A small contrastive image-text model, trained from scratch.
Model: 5.26M parameters, encoder arch resnet_bottleneck, encoder activation prelu, encoder depths [3, 6, 6], encoder widths [192, 288, 432], text encoder layers 7, text encoder norm layernorm.
Training: muon at rate 0.0016, batches of 256.
Data: trained on dead-leaves pictures: piles of overlapping shapes, 72500 training examples, 15.9 epochs.
Rows from block 3 of the image encoder, named by matrix and row number. Rows with one number belong to one channel. Each number is 128 + 32 x the weight over its row's rms, rounded and kept within 0 to 255. All counts start at 0. Numbers have three digits each. After the name is the row's rms in percent of the matrix's.
# convs1: 3x3 conv, stride 2 (encoder.blocks.3.convs.1.weight, 72x72x3x3), inputs 0-23, a 3x3 kernel for each
# convs2: expand pointwise conv (encoder.blocks.3.convs.2.weight, 288x72x1x1, transposed), outputs 0-143
convs1.6 098:161120072116163099138105094091113114135162158168176186117136139060108139082152123123125165081170152090072068127112096110113130131093105137086133143111116102087101166129056192132084109137121147118112148207084123144099117124225117158168151123105109105099110168112134135125123084147131132125196166107123071082139132098155127114096162180077088156156151047115107092183126151165126143086181158058115178125108098162180135123150115106143183184128139138148086108139140102199093138143133140104115128125111112089125130112144146163104153126105114116081121125131181050109125100132123152157043153176131135104156196190140125180125093060161135076146100105116155096
convs2.6 097:116156134182130118159072179146109086105142150142143137150116216135113103181132165125092148118110075120111103118133146091109135139178187131190133173156088101200150170200095122101144096144168127156090177134175157108133169206127117149092126119108141096189099095139147137110169134162091140131142127078111197128094093090095156084109174127117120110150091101174168095118114243151138115133109124134195115151192116106083135118138150161162084
convs1.7 104:125157127174108128145119100123149110083117129051129143135123153082107092101129141142110117130087159093137145124117115066126107111137142137166118121155153104151134080113124154141132073094123101080110127086055198182127147137124139082081147140098149075101093083092199203108158150146129114132118171105105087126121127104178145129169160134074142096089095124110110111121097109129180103155110118061163178040115196131167154151133157115086110107132109126079142169123080170168164147075161099114145131136127045087135081103122114149163135144139118121166164161095085096100074076114203128095129156100085158199109088135091097120071068139095074094068067100066075103
convs2.7 101:156117138106132111073149107112147118119099172136092067084157096200150155093198117114178167141102164108126168091098127100097191112161136098101142111236163174105098178128089176131098171112121137171166120121096138093079118119089128208135112154122110142140145185164171144162167159150186153135124136125164147117170142144178097096091151142132103128105185120132125087098156167115077125156096106039094144083154167153149128185168099113138164
convs1.8 102:152133085149151134126151120141106080166220074167140073129122105174114059114161076089124117122104101130099081119069113136116122158121163121163106153178147120143143068049066098115142148164189140154134117142097106071098117128167202131110195122081163177093164133144112105100090118120162105116155128083147119103130112141148139160178117142122072104181089088176136137116121164111116146172063106135063095145145126112094143141091123112129143172122148107112097139095059120140156122095167097064123119099119130120130097088112125149097136098147112131165114108132141117143087107119136131096209143059174167105126084088108104079133124103088106105115082102152118119
convs2.8 106:087120101098100110124120109114165120163115128133115095107111153160103131137138134120173120155129193131097085127122075115240092151120121090106128149124125151142155095139080124168118147124061170129149070122071202135121131128074171143109180141106167101133098051092214152134153148106111145111206122133114162153102115079124118108099123121106115111214088170099164126116084162136122091141134143103165134101127065155156131198097116161125109
convs1.9 105:149162101149125112116119139115153105182079195090127155127145081187120168127134130167186129138070132097090165110109134084156139094165102108124129190171106144128136136090143087134151138215088221156117089098187105121194152133079182091060136075148172178172149078099126119129108182053143108119090168175137137201073127155117142102151107120174114142139091172156184126092124185133166136131109104098036162088138184125102126070101139100142132101101167102103151138115089103166151102109045088067087124099122109140117071160129104154135168115124106164147142116090174071149050171131172102114161035100143046160143068171097115154116134121137118124119124172126156123
convs2.9 095:106130111171140100113185084128037127125115153170111134154080138081146158113111124129112150120151130112146147102157111113130125187130123117173153128096187141126104080151126139057102159131163146111195081110132131069144112078174158095151092122124155152152119072093177131158167077128114217153179094079146140145104101081168200152090102129103182134156092188089111114119126144095097129100154090113078158111154133154164097109092102100105130
convs1.10 097:136130108100146124106154119162181164176130161152178096153138151106118163102099119133084085144079046102125106102184096127203109062096178151129135108134134099129189061138149108153137118110133153091083077128126120139132121130106184099132158201103130124111157145125078092088101102126164135104129118141174203123112209185067133137103148193164086134205171065181191090147138109118159158115116139126093121113135132101118167078137191135091127198164139085156207161122081122164159163124081112159090076099065128113087137082157122099064145184124140104122143107112142167104151148111167133181137092153153106111113152148122089153130046142128129171106122168152060134
convs2.10 092:194124144164158079086164153086187180118124111130129085206081146079070101106120141081173123121084081129072139145071111109169074086144146119161132161091153145184231149088121088118153149130164156088113139125170101187100148129089144150103059090132092130130159139146143147112096142154121092140129160165121099111152206162144127149081146139098131094109113134171115108161089088175126126108144129101109077101159114130142122099126102135087022
convs1.11 101:081106099123153096164155113152145139109086161090147192140161116122100147110091139103141122140166180141120105122142102155119138095108092149134098112123095170085125088191160167159074158110131104153084055169104079138102119108177153109154122116167122106115095092159139171140173083105108065048128122155112140066106129114120119079129113192127118178073114148117165134099116089159093109162115160157123192126119122157171099199152069170103086146086093112142130116098123125051093131136123137128131147106135098108150114105152136145162135166111178094104123112125069147125169112149133121178117146139084125115067123158078122144096108144135146148123117123138100157
convs2.11 099:072149138102122122105160180122128143123166127125126126124160125164148139123120120151172117197108129156131101134123150082198085150158099131095092095109204159150144146208115103116085129131089169154128108149079092115095113134094172126094155098128147119139108134099097080125174132147113141219105118110120131137104145069127129155106143148111137130095131108133081167119171176118121200214099124123137114120031123138098140124143133121097111
convs1.12 099:083132100055108142171157163138118109060084171109159146170154211129102140123119161127158090117107094167122141057101115117130091209169091096084118131114118145136132047087059148140078218178185178167174084118150141129136150139126141129170065120128143130144078109109121151122180147171117089165136076104053132092148160125204205126135145140177126137120080105107140137160140124202187126182184165164141081177101024130122096146113151161108114149123174163126095080035072165144110117110158113088072099103160144158136183137123174176146148098116174194116126052116115155123150172144120189178141115115049157124128103113150131152163122098111106129101107154134092098
convs2.12 096:130149146098088064089164128076102096128125120142072166145187161076141092130099093127138073111097104123082084204110119139108095130099097098131130093081153121098107161150136104113142049070154198090119128111142129159164080128117130197169164074145137218097157083118116114147084108118110070143145138127147063122098104125180127151113115139131138117193144133143185119067113101084146126124188163131178118142117094113165154110097110095198123
convs1.13 101:138165151161090079100106207097153136129123124068085095128143150127172172089158119111090116121120118093142121104120076106146131195126138126137114104067124117152126107083107134114130157175193071121098120158102132137126139123164176174090153115107087092110097098133134146113134127159119186100177101103106097125168125120194079055114128103134182152186148076123110134147116106153107118048097167084155167145162109113137092096160112140150157116191154155182177127182119194151112156084127112110146151141138130137157161152191115148098121120122153203154165150110092063132077123202086074157092144189107121128120061152121160161164139133094114202125157186168198104
convs2.13 100:083083066173121136105153136109125068120153163101196115119144155117061149091105113121096154168146129089146082142090129114130118093169116171099084133095142112099127081226175083117119099152166117131140161131109179153128083100175100085140113146159152106149124152091118132131151105143081076065183128123146048147171155153135121098163195151137130113128121113185037177110071107229117147124111130109072189176148152139099164125061142142166111
convs1.14 101:163150142146092094110137090138094083109092136152153141122143144144135138084151150157099160113139111115165192155171080122187125115136192143113109126164143156124141185151084135122140085135162138175148120159120115137127125126136137110121149158104136136176117104076127146120137092096143156098117159133153108077135198173085134197069156169105109150135136119113180116114191160092076061147166144092112107108170190149171181095155149123184128105207194075122103171171131095101145166134101136148096110163060096172183123083133124122112087128155128125150095158114130122216160113110126129126097123076164112188086191122095172180128106190102226144057123207094087102
convs2.14 101:139116159145178197126087123077148158157173140084128093164126180151100164155123100129139140177122126142158135161087111150116134118145113151155120175119107192201042092142139135049170108139138114072141111102092113124092139146144172151162114140129111124113138155079129145188107102141159119111115215183104111060141174156128081139071171135129138141111122094135148162111098143091103136089074056070110146130077136106114100112112164115169158
convs1.15 101:143138126117197156092132133120146137134082124120142156147121109161069108142096088133121149112095164105134134116128121143162069140169096113127133122172117085140096094154168137213188122117110082122147133132180089121182137153126138064167133064182143106164133093161168155200103131079138109147117160169160135138125145098103159117159166142079120114141116165086123141086183148095114153122104129160152123155110085062077148123147163130072106102118202086114145143065168136127138167139118159172125157128122171135107156151132121136099100174157102116095155101079131130098113164154152093141128102138131074032130158152123184130159151109138133151122179166125125115
convs2.15 099:124162096165112133127118079146110123075142125123152146150157121145131124137088119088095138159158088105125153099163111142144099123124199136084182146101153130088056119201065118161167118093100156113126118128058175175098167104154100125064102108101167093092129120207115113086182122149120142118090146161123161135148174154117111109080135153131096136106191040123140104190150108114137101150107136154135141145050120124108103125149125102083089
convs1.16 104:110136214155093129134163099141073096148169116092148196156119144158156108133170153163139100072122075104083165128201149065111186113101084153165141106119174129133140118124155076053103162071042159143141171079078200136080131164151103159198133141192134162125124119114140169139166188154157151149123089165090116134103078138167129084187108125129189140077153168109102137100075112193158102142133089132127124090126165087088153153088065119161092125121149213113097194190136162172082136137158109081178173151143124095157153133099126120153138104112151154105100126154120117158197163082105079126167134097108144175119117167148119116126161088132101171126123085154146101
convs2.16 096:173087152128105113126064155117159145128050076111114198133118121136133100107127098108201097173101093128101171086116149154097083151129147137185094122168094132119170145112136154078126142102083162177097123190110152132143121127114110082113097089133136171099151154137130124142095092145125148146137174147144128093151118123171112165089126133147150101092168102139155080133085180095164174112128160157148133103111144067147116115107113109102106
convs1.17 103:107105141150045157131150135098183144139131146209070085142166112111114154145103122170134144131202152138140139139089124161123111142159140118117145152077137189177114118089145121089163103159133144131166134122119147147119095192122127167107136090130136164112137143109175156183111164147144182168161107138171082136201145130124146136133170093133163080135160133143099141169083105148132079134193100119137157149107153114149159130118183113094169150115105141118162073114102115100113116136057150193111160124123161071095119142105160110162150083168135114134078166150121038121145098136157174100099154173120105133129095132152167108063147119101153103119138163129130126
convs2.17 106:135121105140054111130153147188162112136086062127124139137110133143215062138161144118108144103145140101097115114148101138118152078102102147100133160070157075111120174143146095086123145132129152132087150106157099095105120097142101099165115106202140120097198100156104149083073120102135138172081105145087152134101127095121067094094135214119116080123138062171115062143133106157134121141110097121069126114103124123075036138187105095068102
convs1.18 100:157076105156122077132124152158117154201128143196177145157089157134091173203123182135130106113158109139097140073113167064136143111122163140126126155125119157148147094123134102132141120140090094139122069091163126108129163179105114137175067090076108089110158150107104113108134121115120143135141157160074144098122147089132168126136101147132120064117089135080154091120133126126151148116094165115087155127100157107155092138120147107133148137186090145123183145138145098196113174210129147182079120105152148145148198109155189163134210045142164107120183135118204107130160123154190124178184098161193050119135087156162062116182065152118092181148061170170041164
convs2.18 094:068120099147083115122153084147058036127073081132104097124097147106117036112111118105131202088112136144169100136220114054090089156128114109091120127090080180146107095161153134137168096078159118137123183162127088166153116095112169089160085083098096142108084161088079138113100105142150125099152187104103183095153182123166138114158194125148173139156125151181097172147099105059112071103144109102101122102154169090114145120075124092149103
convs1.19 102:076072111182124152186134153104203158035107141051085143143132105136140132116110138089144113108166134094159137108087116140146079089126117096051161094099102124091109115068060162111056164118118097103106141127096158154096152154130095100169146190130148156138117153126131122084133110153073120116091174142139058108122171088125180114187226161109127135117154144123094111119115075157152130086205119124164077092134122115140105139162118146158145172166113089120095127168083050120195076088161123131143183063121125139094062097098159100146141095089152059120087125109090083124127063143132194099047171154056110152195088086114171102113120119139076104140159119164138159
convs2.19 108:133091199118151111201164153136135153199174079176114102129093160123105076182080171083138097144074134073148099172072139105138089127205118194161193095121112123112113185175118101117107113116090209127100083138162111114137159121184146154118074115119219155104170126087155166094146119123109135200106151095122136053098115137118173072107151100178131127156105126144139115136117101187183123161132135091162078122172120137111163173126166213092146
convs1.20 098:098140142102074137117149144080065087111126114106091109079132159131136191181148111164124112135123149182187152140145130132157150108147163119080128092149105171161137096107176108116105168144153133079095138069048171092110169148203161136106144077100169120175153117142159103088142156109167070126112121050150142189158151137087106176183152202173213176168097098162130138182101118148098125112100085127152169114137115070129149119170188128104178095089092057117105089048079098068124104098144133113105125128146183106149132132144114104120146139160102134101141082153101075134098157052097184135150105149194121124098126114156136154137140168077117142130090122115096062
convs2.20 094:168095163117111122146122188090088131133109121120152120128152112109102162120144076139155190221140127089119173094144089119116176188119115160157141126186166075127157084143159084130128092138113155105089149132074155165065155115103128108133146068130119116105098100060109107130082134098168171109115146169160073114127106132123140153134125167120079118142083122167075093150057122136130107137062132142136091148162156039097137148144134136117132
convs1.21 102:121142141136162128090113108111064155065101116090123111171117174155154172148165120115156135120081136159134139061143121098106149136117120140154155127124102099135134106105156114049106158115082083019060101066107113133114062079170050134144095116116084104094095117164103128151112099180092150136112110109083119115129105108120116143124146159084159090162189126100128097128074093155144139118138147070063161118118134146056124169069123148120147156097109134094105100098126139169114206135128200194153119179133145148094147110111158129167126115115110097057126163121166133060154129141116124162044095170094141202140104091105124099136124139152122097144076069156148114
convs2.21 107:127172122132128095151086088065119104098124128119105101147104131122180200092077124092078137170116139079153084108151123181137173098121139118105086101162147089137052144136195129139132164148133069141128108164167174088155158171121108118131128141074059161155093212148052113144201126173119114103112139112133125094131082111105104077106094153167102157156079121201122115139138128152135148124114150149151145129079067108102119178107155068119153
convs1.22 100:114119100126113149171119111113115148142125182145184196138151101107090120094172199140105111122060154130176184108108182156189126189165164128191121124137134140166125094152146169165124223182097106110146129116139113200156165143096144083110002102114136135124099113153112117152113124114117082137105060114098130168190147150148148110137124114154130115085089132107131162115134112108081088088110052095107108182131081057081102114136101187137117131107130160123104109105140102139117091119121143119164108147129107151108125153139093101095107130169164159140112139166133175138126118114107115090116081083118158211126151130148185116185159141104106120107148138228145096
convs2.22 105:081167165057119120152151107169133123080084156188104141143127175107208131180153078159092145154177149091071144117155182143082102155127128095164103080145071154105106081162122085119140143095091210146147123163136152091165109081117157113119179094161161108130151106150134101141118116143067071183138137136150116131118114148081127190126113088130089134056190159112119076112152045122106033119096142118150130138151161151120114178197137158134157
convs1.23 105:129110174138113117158132117118150101158116185103108121179146142132116145128112156131156092113098058105104188129155142128111134117116123156169124159171161157082122123138149158163168097108122150124126123080121143128131133195141071082129099187216180165110101132096148171195166122117067062122133181184082109120106107099083134106120135137112105078102170125107108151097103152128113126165170059099094071078144168128126095133113138116169176133156089179082105098204179135128153122184079187098091137144147127096123147112108100126139168184155151134123150163162149166139138100097157162088129156067112148135134152109120101052097122102151146128136132116110093164
convs2.23 104:100139142078129181098179117083101071147108139166095107081152126123218093167084147144115119105089169079144147082219125197106122173132115085085163100173125128077120134124106073150126097091151126105195148113178239162078119112127124111079116157144174114096125121192112117126145139103131160180060094112150123123131111106139146134125131122209101196152074145142125136081168094141145098078095147150135135110185143142150147158139076142125123
convs1.24 097:103111138162150125120109140089175109105159144144118144118125125082121106135132136160196210160139143116096072050086099155101119125177134083111184096150130135139110106076073131101105079167145158104084108100118126068143153154111113158077161110077139151170123139128148167135124106100165122112216096058130097112203172156108217117168140119058165088188174136157077118188142185088120129170138142136103101156144150086093085153110131139108074165132100134128057100105120097129145095069108121121144062070123153108076132085109113106101095151116123107155129128119138175091112112117188255126122156164165141150109061105078147102088139081117077092108124120091115133
convs2.24 096:189134167115146135134099118079181158124152129136160090169137099132164170163126186112126157118133092116094100086056123107188132176085116163173196133198128095146091173133107149138171134125126093144068148119124159128110126192115125185097112072146140172120122134123161138114100133115077162148163078157133136153109111131144153205059099144177144108135171153092098120122148075160107131153121096173131124116097144119101108174152129134167116
convs1.25 098:117128092159141095193124137186125133130085158147130183117131121129154113145096146144080139134115116043176144107109129061121127060178095153111131141134138118146158136159101139132097061110136106131088125160137143107149111111080124072122120140154116119128105131173078184140095107110056079086084122121104116115066167127089163153153160164112138180146054103134139139097180140097151127109130169084106140040093102127153137105124107095124135076201126078185117099048108181127167188088137152127053128108124141088105148137075131108103080097119124116171136088167076111172183178133154119136152109155109144195103099141078164176107082150114169155097135109085062063
convs2.25 102:136160111139150146125134137169131097144160094153170117176154121122135096096109123087113154086106166114096135160127118128079125135124200147138117146140128165130102169168122158117119171061153107153143151116119077140121151138131148169132136152128162179154093149113119148114212131150166117100113109189092114108196158145124114084097163071162165107127157115165174148162148177104133137103118118144213117164127146071064130093076142115156120
convs1.26 102:162101088140162165103126122191159145175174062118140084124118094137109087092161127140113161130115132078099145082119107054143099088111137161094117129108147071110086083124180041114179139151149168174165091172190145132117228146129135137149091182140171167080132113068098093159137198162129117157146175195083118071026128080124115122109088089163092102145134106117137138084171080126108129094070149132048144138132181095147113071114157124174183133079075147131104095150090136161151159072147121138187122129199097099122129073089137108194139159207105101199130122123060087125102098122147130142151108159099141112156131123123138127190123125114058121107091119130125145
convs2.26 095:152100105158103136211130115119160118129119178094152137119069106137159168081132091171167166140152180088151163110108094097111081092176154187088134069089141111128155118092154123103147094134162076197136167121138124102137124118153138100113130122105187121107155106193163133139139082110094126109101128156134162152147176096168133094134104131160163154198072112123133105134079073144100106131092061069117100116110154128162142095055146161110082
convs1.27 102:139113147155101078179163142127109137149150174099122139134130115128129127081096123111146172134172137105114190149157139107135157099158175125115101103149142147111182159108136143135120164144180125161128137093030128185174104123173093116184079103093149159102129143121121142112097162150121131155145134135106140146106127154130150124150206184149211171083071081131104114115109086145141170143159135152175180108079139162071129121135167192154198130165113118136073154150176173127152155189111124147098152166122139142094104108090127098065103100071150116134152142124125121108159133064083185206178210197048126157155127124122152187107097138159137099099146121157106123
convs2.27 098:140136142144098143120124181091059134166054127160100121159084123170101077133139124056134119132104208106087131087107163108091113184166098081166158101103163136110140159126156105139119147143161116122111196092154155119109139133139150081119105130135097115163077121129164080121073140093127141119155068113168140098179109099145120116062099079145162098150166099167117098146102110139117073170090135150123093130162128111160149148164101104155115
convs1.28 105:138145085151117108132133138115125126115136107117111117079173198099108156117217152106103135122142150129127107091134139114112083036094078156121152079150119116145132108106135145145089108157159105126133083092141106102090146123083168142171169180125126135128174184211148104135065070045093101093113085067111180103144124077102103162116096120156155084124120098072106126118109121126125101062121156114155126089083093086103153081187126153101145075112118079157121152124138136120147125117136099101141112091153127108115076101069070065170099124191137128166103090116117135123148112079089160170092145195145171112103119128161134081131104138083101196136170144169143157
convs2.28 098:131135091153118132109120114161134122138201118077203181085145116159161149136147155144184181201158079104082140109094142092145129092143111102103119117191162140097144088076154101138106097105109121123129147151110157189098155077181112102112121100149093064149114120121104238077175172167101108137124144127096105153156122164175102145127145158133123148185165147134149175081101122118101135126106152080129136118188128092122139124080139169081074
convs1.29 097:114106158091183093112169081113120167144119171165074088172160143157137138123125112143134162081117150169071102166084104158089122128118124154134156158159131147151126113122094159149088103120093091089124066148087052151122117095132110081183174086146147090121100108151139159124130097146123100126163095149144069112113118154073165129149114109091055133175104179127129064143127086138149147106112142088068170107087191149166148119107146098110136143075145083116118107115149178106102128116123155114135186135085149097137107122163147196138153182127146071113160185166156147141173108115115119146055096190108126187154099114128096137091088165148131099132087133134115172
convs2.29 112:136156110150109115104145157171110125093108088097163127105071121126106200125103136100119125169116099070100136114116082119142149119176169162130143210118093133171076121078128087133086175080070103152146070196091142068154203150121116115084140134134135160177103138162109113120161107180138119120183092110205139082173136143158140128138169110135172180102088174103131188185144150170090118125118085162166149077125116149107153159170106125115126
convs1.30 098:096109130102137103087159101118125065158159112107131078122116154087154116164118083126120101107105170144108143140066061163085151158064129111131128149148131125139110131120107123125145172129126133153151110082121147142133101102131119087136178104123134105072121092112170076100080163158100121174122119144123072092157071137156092147118104094133133147182082128127130118134133134123122170162099098111119150149097126117131172141087142092132170161154126139084136091094127136107119114154140147120118136132089152102132138145145113141133086135116141202139132118117142168076144119111166093105069102063153090088143113094178084044150087108177137122157115098166152153
convs2.30 097:152136085205150142100118151150122111102076080123132175067094165170138142120112103146180089215140136127115115140139139029135085070138147093085100168117176108142097172136143091136111123162104140151118101107129074110139141134169148133111136176129136116133122198063096138098095143161103121121186150125160136142174114126174162121131079148154089109103150111123086150136100139129135156131133107167158124085119102184076125145129125092154115
convs1.31 099:184095096177132112123100128131127124099116167080148145111088117119110093127080077133155125076119146086152132123188148141129081125135080134157186118118139124136113162103138066135176130088206122152067135150087098103141127164148113153076117135108180164110177157106157133128129120094137164038156131027157169173165209125183146109106100099120081110154166144226166105163199084128157115076162140068123118108107135072158094087184099167116157102143053158126089095147129127091138137095088128063086144114153127129131159139071129133103093119147137119170153105152149105144110123112161143141081091109123103162120154166137127156146171123060137121081115116108123102
convs2.31 097:127084094150159238102107127103155082146180146075160146140140097121078152108123124173103109155171170165129128137143150098098194122141105130169126139071115152116150189185161138147111154116098100093133107161126140026071160129114158139174177138076151170115069169137180117092131120073136147085210124155123143160071132187083094126182174090122185096138139115085075126084098124131151068112102216136146085111095091111105164116131126102128139
convs1.32 099:158155104139132092125123110136068103191165188148111164090100122099090133156073092155137097174201166108074106146190166080149149114101079102169141127131167141114104071138138040073092056077094150122139065135152039097128154088086184200077097139192142116129164171122093138069170112077085150155076062109111153140065118134183132135153131135164126109126187193099161141098119158119142117149173133153224164081070158134182158113111165151079099106153172128131065115137111142133122164169134059095137094140121080134175166086052092165138087108172112086086140143167147118126107064099091081062136186146134075147112125173158093127165161075125166198122093192130119096
convs2.32 103:141100148115168121178139088148112160150211106144165144094102141140123105148088135106114178142111144206238082099109169195135128130151124103142134091112118164091166094114124095138130134218133122080118151105105162097100163125106151109207053113088160155119128124159093088144122137131084103106114184125163113098097149144150117113101169139120178110152123129115145136169125078103199156138074190097147077156104096114118102152085164145145177
convs1.33 101:093086127162073122132145158128080108164084126102174081147148170133107117147131111180134088226189066112178122188221127112193128089141116135155101176157078131192130177154169127107138090099189060113184119085129148089114105184073074155207139125115136137149151138116148171073128115146111129166093139141130157100093149120098104174189138101138159138111103089123084166120122120176167129166167119133121089121128118123139155163128117120102140115084089125124096157123106106121174121165129092158138155169138098173131093162124087139140105104125161133115093110146072099178136117136120107113135113093116087096142144143101197149141091089090184168125160128137088104
convs2.33 107:070132128094077106143111201128119129139155091127143113094116118082155119158091089134166163158117182091160135158156128128140090144142107130109085076088125144083173116097098068106108098152090115161095097133129131141080110141125183102116146115172116137118127135118096139196147116138097175155149101116124213156109130151076104184172101132140117100140172124131130136112103159103127125184095147065168086113141118096184142109081115146145145
convs1.34 098:141125140111129149131135114126114117052154180145116096156189163091110097151163122096103125101116084147158139114123098154150179097079107135088113124167147101111119116116134117149121056072099164148152135115143086059126100160093091062137150138191148127168137106102152144109072104103186095152167147127132101118144149146089077090112143144117111150195196171116096108184147105111084147088137121126128118132219139121124138128119127093117131195225187149161097152122171127160111132095070177182152096101122156178162095100127112147101134123168127147104111073139113173185061100103186153152078066090099182135124158148114139194127099129096165125129172171123115077
convs2.34 098:167156097179186146150095128147114098098189170093142143155150167062156140144155098144072172154132094127212188130146131192096110136174157090123161085102138104152155081175098082086078110114121097110148142097070126126128148100131126143159095132092163156174192098196102063143151174119077094089140096126150137119118156171093100123063172117103132148120124107127162059119149093105113154124146119158120099153154138042097128119085177168227167
convs1.35 100:126139145151133113103105116105091157150185155152099068133097107150195184144150102078113118116137132130102098103153166131112111056083118173117143129155145077110117146195166140099122092116144131131114157131077149143096102107127084170156166134116070107128132126149138137124063074116173174114098059117136188108120051082079194156120137105089138103119153136122192138162099111098193196094099140137143145126098086123125134144109101100192131126146098085116173199216177125120093117149171106086108087106158125108108089093119104126161129195154117106100140134116088162127120074134040111129187181200147144086132185139123135070110112121128168166137125075112152162
convs2.35 103:079088167121189155100145141124065121089172136116139132107165187188151159111123175100081159080144084185106178112095076150181135117148135154084139136115099185108134147120146082129183152070109147130085113135136094109102156120084135151168093095187155141148101107088123171123163099109131123142123133152179109153162084183149063163129109195093085103141145120088133104126174073142111111140133175145097104096112090109142156149122158154141172
convs1.36 097:118118127135095166142061164171152115160078075111043072131088119130118080147137107122110160162150102106120112079137129091123182060238146128121101113131127122154074071130186054169197098191146159103138208141089213103118199147121193102084138092092143136163175095092150138142136138161165130088137126067076117125086164119093150154122149168123139189121062134066137138117159129103123133135108106151128116108151198075112138113170156156192146142107135176126104134107137109092117170101103195123078071106098108130160090147165097112107148114158127160140122112136101094135086091160158072070157088075191101094102106119107115190066163189097100130134141170088181152
convs2.36 110:172057146124099090137207130095146132122055141108105151128140086167118092112145142177104106151103201096111112105098119147103128120123115132137138128150168109094148143191093079136147159130137161117158091090119084155131123138123123159078175123242147128127165128149187076135094157161197075121142105169086117094125153121150113115122116179075155151125134147159113105092141101121088102124130093106133104071121150212140155145148151147104103
convs1.37 102:090112177060120114088133132078087185123123141134131216134097166164140083153111086093107158183125090146180135138107098170141081128103130148134132162179102129107093134120095160128098164209148139145166124082126140124176141155161080108181161126152124138184123123187136146171138152145153126139145098176200130133120112080111098171140202119116152146168102091148136138155154086127136097121125077211179072146139119184139123127181100148147146157108071084114128144137163136157188155134169110163067183142090159207128126127081124137134120189081153156109129166103105163131128141142076116135114075132130148235150156061129202119107113128192144051184209118183151088
convs2.37 102:162199175122079133147109094103068190206150079170143164115160135108140143134109118134107111175067146123136106128131148183115075152106118157069141183088138092172143064125134107078161136122114128096087142081130141094162084130198135086163096092103176186105137106111112118129121076124126043146157080136099074167101157173083108130076096106175130113106122155140150162120164111074092091094189142144118134097092101145108119120141127159183178
convs1.38 100:164158141112108086130107136141159159077105190053135110126159144113124197110126123115123135059127173126061138124129077125156090190171073135142069140114120137149143137082123122131124116155123136105132116129150111032189138160156138162063109089129142162129111138179183083168097127119093127115150084125107097066125138087203169070139189116136123057118218086115146120117170157164119165127148091133112156191168040100081106181115150120149137094119124120088101132140112084105134107101152101084126122138117112109122147126121122164123132115199117190141118157114103091109082137164146152179091164146094109073165104126135143086110188119142099116121131170114173170
convs2.38 101:143157155116137162109090120127156125154119089153147183159199151138091146221082108121146130088101118158147093135159064113058107108127140149166160166080145115128108143136128129165170130065134103079125153133130138189178151118124194224095119130116099154110135138124153157108162134122144105179102101164155136150137108099121132153153103139139081147123144116094181125121093022159137107156154111180102201125141128140144143142088096146174075
convs1.39 101:116188115109155101161094091123132086115150146093130151146105143140083168083110174128149084146142095155125129068088149109102191117086090143159151129191168108078084114080140137067144124057140149113141105082111147111140159134160131119058081144175127157113130158064136129116084124112126097105098108186080099157110097118175108084154078087139122098153192066117128148130121154154130083086101090210123062226118095095100136141067134116111132119117196159064133123161102128139114105169076133173130101133139137137166140127122147105112130162161087110137143138081128150125143177123112046104164078089138196166148086122162092102200124070096145137133101126142129080
convs2.39 102:122137129217137115151124134147131186069145096180113124099087099133140097123119122099096145119064173099102155081097165103115132097164138207162112162118142170180139141111119056092155122083127097131122074198154124126131143126103105107205086156110130149127152137089150216089121108098160134180191162083146125119136172102147142119067144072181168108155164086120118127073156149123155113189176120130157144173103120120133135150114074122139095
convs1.40 101:052161186155135139160136132165141134128140133153140173176092119133138128151096113128129147099148105136072150149125073143089124044087166142154120128112103156119152113138130147094111106113140145093039148075093121103106056058165123106121059107202153164108118083144106162171091133131157102142089094128187109005162080142098088172156138153157092070142150075191140063139130130042099092137120140177090076130040143134118143130110147143111164223111140160115125128184161152174145123113104138106157131196101170126090103078098083135175138163143139116135108230143121148044162097070103061127124139127098095122182152063168102059130077100111187144171120063139119112
convs2.40 097:141167136139126148118095132211089089186168119130146159108112101096143124111077144046104129090091135129117086123185100130046124191131165125148150079143087102130089092124142180144084133097136115112136117119131095079125104112159123127157112127136071178191087204181112089138142129148109067087132144153116111174151118134182119159105113117145106163097086212122128133116163124121086117097176155140122101076205112186108157159080102138168161
convs1.41 099:079129098092121085114141082148150077140087148137130170129185159129125115104154151114123061116089128116184171130110105171120210134132197087119117087117132108145147129123107135186161212108162124073177067081125128131178174146135138087117126172180122076126087103123077097075121107113084114083105169112166094125156149203116175187150136179075059149128118080120130107123165151119131148131140109119096109136104080119123078135163098222109054156099162070118131116089081096125104081084076146196130099108106126088134080125156101150112147137142141154125130130059136099108098109161167206179176147138119094149133058118133132165079136154132088082111079142130077071
convs2.41 098:078132194120165115136152180154118098143104165126114119137122129112150138123142117140088067169160115067171111170111094162134137103196130117077134045116154122125107084125118114051156062178106115098125162091065084146070122105125093161137130120103144169102154089137074140133147108086071191159095069145039115111137144168097086057165157142147112163072097159171117092119156137118110148155130100079114092090076165151099157127132201154110093
convs1.42 100:137150114126152129198106093114098175155184095116114061105118177158171173089081035166178118177181154075124108137152123111040082133148165117117114105117093141126145153151110114117123095123108115123134084099145114114150131122131169159151135092138145193141132173139111129147186118134169076088096116154119138115037069120154184164159139112113075113108042146132142131082090132093149179139148166128133151103129142142132128131111181109142130166124125131109186177150099133175178162151166116120138136151136089103097133164170132118138120152143127092129134148157100127094083177178121111164171191222094097088135158131102086078082140164155149165133106111138166195
convs2.42 103:097128128103167128101088128137106098127117169112089144100148185171194125160111100141115086132143115157132170123096136155110056167108146091128135116110109167089129081104125142106098098122156172076164158133083114180095151086100133147186111150127084083133113092130124166117100147136080090086129106179170104115166189090098108127112145151110131147135161147096157063083199157091135083161095185166169100082158138146140220093097133106130172
convs1.43 100:155162080132135107116120130086158179153096231105093118112128054106097097084082148114104162087082064088086050117094098104072117128118140129131106145094126129132091117098111118097108140102107117216158146162101130057098031088196078058126077148154108134137099123131137098061153105145137130180138128162140113136104116120146130140114119133142085130116160146152165155123137141107066072091124132103080084076088104112103050118096137125101096162152157110139119129056165104120132122149131160184106115109110130186155170177101153110106115133101111126079096167165154182079118111080097111108143091107107067169142092108129090099148163135134113042108121123132146121
convs2.43 099:115118121160160093134117151183112072162141081124110126127111149139191109118123110101122126166134113106083081065181094154146104124158089112169118159076134143135115174105159112120104189079100094097084101154165073132098188168115115142175131174138094148127112151085096113138128080064093110080081148142129201116117102097107127146127189114145124091095132107188099164147144165149109144067093117141129175108116132109106163111099174157090039